Weights of a small spectrogram diffusion model: layers 12, batches of 128.
Rows from block 5 of a small spectrogram diffusion model, named by matrix and row number. Rows with one number belong to one neuron. Each number is 500 + 40 x the weight over its row's rms, rounded and kept within 0 to 999. All counts start at 0. Numbers have three digits each.
After each neuron's rows are labels from the 100 clips, of 14976 (inputs lightly noised), where the neuron reaches its highest value: "responds to" is what is common among them. Only what is clearly more common there than usual is listed. The data: short made-up English sentences, spoken by a formant synthesiser in many voices. In brackets: how many of the 100.
# fc1: MLP up (model.blocks.5.mlp.fc1.weight, 768x256), inputs 0-127
# fc2: MLP down (model.blocks.5.mlp.fc2.weight, 256x768, transposed), outputs 0-127

fc1.326:593551421512473501517484469443435436502556510463521441560444510535500453534455523547499487539532509567490489521500508560484480479503526496456573533432587459512490581506564520501456468564469435523419513471547499490515522481540515477560493470528490479538408488508558458494520515444500499537522498463521494530551485602529537489512524515509547488538453427535524473469445512458557565489467
fc2.326:526512535472509549442473469537451499518540533550471593492505427500583498525518521530438507491517455571546493439525501533569504436479467512476541529526548549466490490501534575523456496452535525516524473488504481503489500429513457504409487528449541487509474460578533583476479469484469455456529480493510511490534499524471511493551485456499485573484439510529474507519495481469494395496531
responds to: reverberation (100)

fc1.731:487503509501486474482392502517495527482507526514536461495470443459492476499480500535480449481478499460474543519485494449477475442436508504512535500490608482464529479468537472424450441566566476450490449448559498550486491448513531465559596455536523567541482538503505457504575495466511496487550504440489516507496445546474464395473543353435513478464462496496463513508428518464484530485468
fc2.731:578457374572519482476528474523470576508483478481421512539379487553500541504503464486488482486465547548524505569500535493504522488523499483528523487574433518501474493481489482570551483510466482459494560544531533504479475525446485446466470565492487485481514509502423567550473478490488473562466547492580514486543538484572530537500546510554497511474538480537512479560442494467530452525481
responds to: voice: low voice (62)

fc1.405:510489514486503490454501448481522495510568505481447454538454428550499503452408450480495526507448469522499483523466494518443482542462539522483488433528499483414447519498469523573595488556502485492473517477505436529541518501495450474426511549498481522425508503537525474473479529497514495401488428484525460460587487489480451493456521480481480507512565482451491531566484465466552473451437
fc2.405:453462444505463502500477458503531496454489481441509506468513466480484489559475518524490510432433444465508497572487487506586502479533437439530489532484512443460488510519445499425439440493464462575461525544487485473492460473505429525510559510523466513497526537521473495540502464455479541502596528501528540457479514468462468510481648475531450477488495499565515525509449492530447430568557
responds to: voice: child-like voice (62)

fc1.718:406458507445482542468509500480567514510496450506493464514497490532519474475486461478583531490472440441536476488433484575579448473536552571528456588491473441445494463549511523495470485556517554517499533475526553424539574457535487530482532540545539521415488545503452526425578497564471522441566451554485478503471558487455455489485504499409479454575410428466557492489472522535436512547521
fc2.718:484454557590522504490503520494489543582509452601520568410484471467504526549541527434455486464523523501451536527478464467465448533511457486502469428479508520455508499474492470528478532498546482506547533483475490469501539488521549542481458514583438430533503461489453469543518480490470474450531587464503502553544425488545536498498455425521592505412554533532473503547458482422475539474467
responds to: mains hum (99); clipping (25)

fc1.163:564527494520516457526582480499470533423435495475485536529378500459524564488500462493541555565505453548519454449506530512539562525466577507495477457522492482412507513483490554469527437524511513575432502531526471519378513543526511544469524454453502601480491543554544526530539566638569518509482488583522451484518561489476449461512529524508504494463451442531576544440458460451582510439477
fc2.163:499577451526495472559514523399541474568505517501436410548542534484486482545494546559561479485446515513463523467512467448515437505435438519523507516520552525555490485535470514456540531532511482502444521569476453458460548501540573521552511545405474494487531441467488465441525505470472540461490554412500544524483503487586517554471541472504518524523507566431489489544498463475510524561509
responds to: voice: high voice (54)

fc1.211:553535432477484462465502468395453524494506536477554448488542486475505439554463534509504466438556507475457489512463526456515594479456495508480552486494562495443419494538566490510518548541535480556473514391506511509518576520586490464474505539520586477488426480524554419538502481468532498513565511495470480478476571584491478409482496516560550467454558431499457535539504482465504477486435
fc2.211:529445457490522425602567504450526528521554539534434456515573463432570494516496481499510483498443444508513464477528518453560539459461481513503538554569489505492459515510499499473492507529524565539528521504521505486465529492559546560504531522488480519428479509508484615508524585446488472522467512522507524544491523535470541501465485471490468397509533489457470576426501548529532542536536
responds to: voice: high voice (56)

fc1.315:532552541493491505486522533500552543470464500446502514444473531531449501502544500505520495501475550544464502484572470473500546396467457473461494530441568435472563489495477403476512545505453500550483475505501523454471520499557425497522489506491591424492528431514510528569546520580523489542546484517467500533510451505430527439490536512484525464527516490550529411508509460494446575413471
fc2.315:440437518585531483473518478536519478473514454475466582530470498504514510472518508404544522490528507504515525518474462541514474405518456441445488540541525520522524552473488497493543504547508520504525504476534572535494483497480508522562543528527522547499602544433498475545490435496511504491511500452420520488508528493518495485535594463440451567416475509556450490572450471499569479460560
responds to: voice: low voice (65); thin (high-pass) (48)

fc1.70:537617467467441486583431503416523485513497502525495548511560522504563515557550586468477487521457538493536499528559540474483505523433511483510457595501572511477528537506522494457501494521433496523506541476466509496527495484446495455500511530490588493547370497491512533450470517457521557475453454476480499549523508505477435517469448529480515447562488482495455483447510485460462455538490
fc2.70:472514587484490479553477511462483445485431429463486473476505538567560490435470555486524442577465464455507479520488466536445526578491517432442475510444421505474512519586431473537543540450543515552434446517531521514468487572530548476566470522470469437499489479472501460481473517492533543494468509529490528547439477513472525505467502512505508528487465477544509435496562549484509585470559
responds to: voice: high voice (83); reverberation (64); thin (high-pass) (50); white noise (26)

fc1.375:582486457515522534492457478522495502502491516458540521504519534447565460488458495542540474529449514458506494466408500532511556525487552464570439499522510537421479493531536478575577467462466493530444514523459496525489558476507503527474479504477549506510468485516502520484478578525530455519520451463503456512494531458535437473429489456538564429507494478521452531453498499509572499480416
fc2.375:577538453566532503515502538528511507489479479476489534475464493474484485555471460509514519518531424473420420442478535480503457515523520576509423490530446472470547483524505515621530580492443499488427510527543485527541552458480491475481466442525531461494449515501522511484458554536522493528481431534506464464508569499499491490459494496540534454561487483554498458487501487520506543438436
responds to: voice: child-like voice (85)

fc1.616:561484496477501528511499485514555524554493534455447467410485531461530562468479499463497429503519531444447450503511561457473444507489596548515502477462505539495561471483556471508490489532453497561462604440532572474528485498499484473490568428486462519470499513527468507472491551506500480452415472478509484436550526531490588422490543435492528463509536499536511500455478507531497452501479
fc2.616:613464529530510446533471421499461484502483455455467445490453514503510513529467469411522476480397502452459407483488528464557478469492484485494504523569422454431500486482503549541463483482495524521465519587504456535497453550488554465555477570492499562515471508470552456502452512552436474507521478493498503497565534476535509544506523501504563504511439593508467463523440494555446545530454
responds to: voice: child-like voice (70)

fc1.3:538491452461521492448518543527492502537507567512552455539483504478498516492486500475470634529443475546508507471422500549460501507490457551506458419520509538523477473537510476471492416497557503486461519447444494558554529501518483502489508489557505570484525537530497513498570535463565518533516472453580470512502527541504484487532462521526498491453448477571529522547406522453516487589435
fc2.3:469455545486532450601612508461475454505505459511476586481523532521522524485555546404499386521566438460499557545516531481498433465550534418509516529509536487513474505430470547498537486520471504510503542522511581473500527553508498470495435568524500442569515442503509507548507506527457537481522556598518502491485511506468512537537481447437563518492547558475433522518486502545423569509534
responds to: voice: child-like voice (98)

fc1.584:530507430468423480505520444538458459521507579459532524478501479507524491517515479439523514506545520522475507460497458540502475460448566556470501475453452502509460543492523446535545501493499498463508498498475536439553516505477449493528479417449478543457510518540467391519521479560470534468547543527546443505468519495420538437487498564519490473565618549510569483537541476512523424474418
fc2.584:571553573508493501541534540468519538471468528530516540438507533541545559508615526412496498415466482525513479470452463489493433479474564502507530495523446492499551478516543518584463421589485493535502495507461460628482523507432532531509485566523497603567443455516531573441462545524489473484541504416540489472470505468494496500443465457504562411499559452525504524596492528523540516454498
responds to: voice: high voice (51)

fc1.316:505482390494480571462437495507499544496524551450504549483576486550491456511509519467497536524494561496467488496482449553497452468487585532524443586511565437487485520460501469503476476467577470545527490478479519519490475532532451468502605460478582478474455614526535482477468562556436556483497450499485428452605494517465495435472455473471583559537548484418503504492478516502472469521518
fc2.316:499496499459468481521523544502557459494505531493500500545421484419516515506478459484509490514519480518516514447504405432426609518593480507572411546497526514441570439464510566479585528489508574524451512500537523534472444505513486543494466478470560449569510549503463491487447507434537483536494474440499483471510526503457477485499495526484472510452506515520557432490429503531483546520520
responds to: mains hum (25)

fc1.149:497578519470430460470453483512583437497483500514563553549463480535565484476501460504523587460443497473530505494510485465549579501472516455491507518528519430494548535568428499461531453483526554517528525503492518483511504506490547473476475532509601533463494516479462467537565500505586554479507443492495541427428500523468471450518504532481513458532491480489521511500441502489491543497432
fc2.149:467505524492533633446486568450503581510491527507549504576540510515477445473514484522492568480595430517506510548471439473535483439518485522506509559529594458414509489423526514543390519562551504503588514567592482480446399477507543475461525446473464537538512499407540504491463492539514509528526453517518490496477491536494490516499502506516451482484506597436476523509554504549486448499513
responds to: white noise (48); thin (high-pass) (41)

fc1.565:417496556450568521567540512483488552528507476535556522503533485458478524510495477461469536409563483502508444463496515538523526471517566510564486537527582487534485513504504431498524444502490459501490504503487539529515528443518408493470518520498506499540473467527470547448500498446451507503475495484381443480528539507459494490473480422504488501475505454438590502451477457526501567497516
fc2.565:488574427573498451534532522415475505536468490574454473491485480523564463465508487504475476500503525480511447497524533527480557451500531536494502525519525507488535464517449392446468583538479498512488482470452480501521467454508467461489495539462492494458594456455574566460582519501467493601514498482473489573491479518462513494515498476537487470549492554478492482461502555516421567473517
responds to: reverberation (55)

fc1.347:593529451509496496540433502493412572477563487430492451544475472496443519497483537534520445474462498583478488522485492523480455495555481474547528509564500512607459503510526483471475452489571498510442486469467528522478494482513552447547462486511434507558495492526594450604519427416501510569457564563534513528552533528497506479549491461490481540459523516536450497467404425559608469483486
fc2.347:492498523510534456508559526564605509486503453536500478516500546515491446435502482482469540556537512455560482514555535464556546573503498522497468538518483502429523486460399481534501455482504516472495547571500459514547460522498427528446484414556543551488575460442489540455492539520500505416505411507459548459484494424482471538483486414536488423463471518461523474499554547480441555530491
responds to: white noise (42); pink noise (35)

fc1.707:471463575509517549521413463513602521457440521527531469453410525468460518508500498456520474464531464461529465478514543541453459493467534493574529564548515514506506477556428438479471565511547486542519494448502489569435582472502411526476499483454514448458536537524573449494449544553472464520529533487508440518524512521419533434503461459519452463474435440482504486589501520513516516524511
fc2.707:501529469535423474485533517517486510524492491519524498489488490504550503513401473486518519566531527497523459570546481485523470463526504448436518439487506540445500471532517585513523496520483497477457570489555566503487502502473535495573476547554425485517509458541480539547518519555486513561496497457407440483494521576502531476478455504465473554491482590495543465471476494488503476528506
responds to: voice: low voice (63)

fc1.411:487533501535540516508488512459539486522475509581503471505524489512453431523404501489469461421518481459510584447466457469523479554497531530484446454421455478499537402461508496547463554502512507504515483521503600515555512477520513525478468516513609506438489498446518544500503476515516442559502476470528493402502501552489493516552521513485473522475493426510519459527607501483472437521506
fc2.411:425581454503480423520503470551481477491543510476525483474543480509556518380508504445493494507502532506453448535560504487563449494525456475519472469442523472501404431460517497401593430457464499524494555510520538534416489523434495439499533508562529537491448508492490508407506539535457586515541493544521468495514457451483547510475420471539590547465539495489480525519471491470430538515443
responds to: white noise (36)

fc1.594:437498555493541495502492560525538539479496481503516410539516471467565427477475466562491532497546491438500559507556451518509575540531494574503466463473536494483524491459542437482455514496587484446475571471478451542448495517534531492520670445433566484491476534519528544533501480498497533503589428590502484524473517516482530498538516468495474474540475461556504510463545579521518507473566
fc2.594:555479583477480490433510518511409426543513543444493575500458569535493508466486449446483474494525466594455467479430511472533455508459518410525534499531492490508455471489480532615508457463493481529481429540479552510514510474498480512440441602467506479553472472470521504533513536473499459468517517420532463451457467454508485478428532493508488492481528545433550479543414459441476542507449
responds to: voice: low voice (87)

fc1.505:497561429557485431504528472463542501506455530493519480518488414475410513543486508475514524508538460487465548451483436472413545512575507447474495539454461497505471488452477482483538480518432563510566489452528511466522509513505502556480512444402490449517518516532479459499538516448526515549534576454531451497493469478501551566499502536465554475429487478527454498482515506500450566512603
fc2.505:547474532401435536498509513497471515535434495550443531479491545492456454420485460494517498543415545500528455555531502476521462518457486442509503417535536518497467510446500524394430512481493503492446573461472530476441525472477506421531537494525494511585550462527448486473454573532464445457552561402458540492475494461483532499403545502548480487546528520505543522561534503473478503478478
responds to: voice: low voice (51)

fc1.193:517484464470447542498492515486519391449480533513506493516470567579464516529512500502510485481569562505501544474453521475471554510506471448455473483500447542498535511473515519589546470454494535541497457479415466494533503477553506475492472473555533562457485480513555478516510563528524492426503472480502528498508561600449480453530526551463549393446442465430477567425471493461491517525442
fc2.193:467502532477531457454416473469468515509555523495516490454488443504510520490435501501501545511477453525470538550516517489516568491527473584482445540533580437537441546501493479427483583484501539493466530460467508548506481488468532523468618452495556521524423394555470490487506532488507457493421522528529474522559508519412551544556500451480448444544489460508527526497534436506505496513499
responds to: mains hum (60)

fc1.554:464519482492493533448491484474511420531482531472515580487436446554498412594455441461507502517607529461473503415476559479446503590524530477465450443385471530472522507472539486566539504464477545463440411507474533495499526522474485552579533476439522483445450471512527510560461570532503490515564530441514478458544491429442546503509471550467513506534516462428533504499532545558504511506509
fc2.554:507486367520480523539476435507533480502542460497464440546491521520498537552435458507515517595521556534573518470471549482527540427492514474499521521608519546467481503488463481499471558534549425475501468452541480498478488516559537468492507452463439554507482448623524462539494487552536438558499538485490520496551546596469468475529493544533463515533415508451492513555443426486498480500486
responds to: mains hum (82)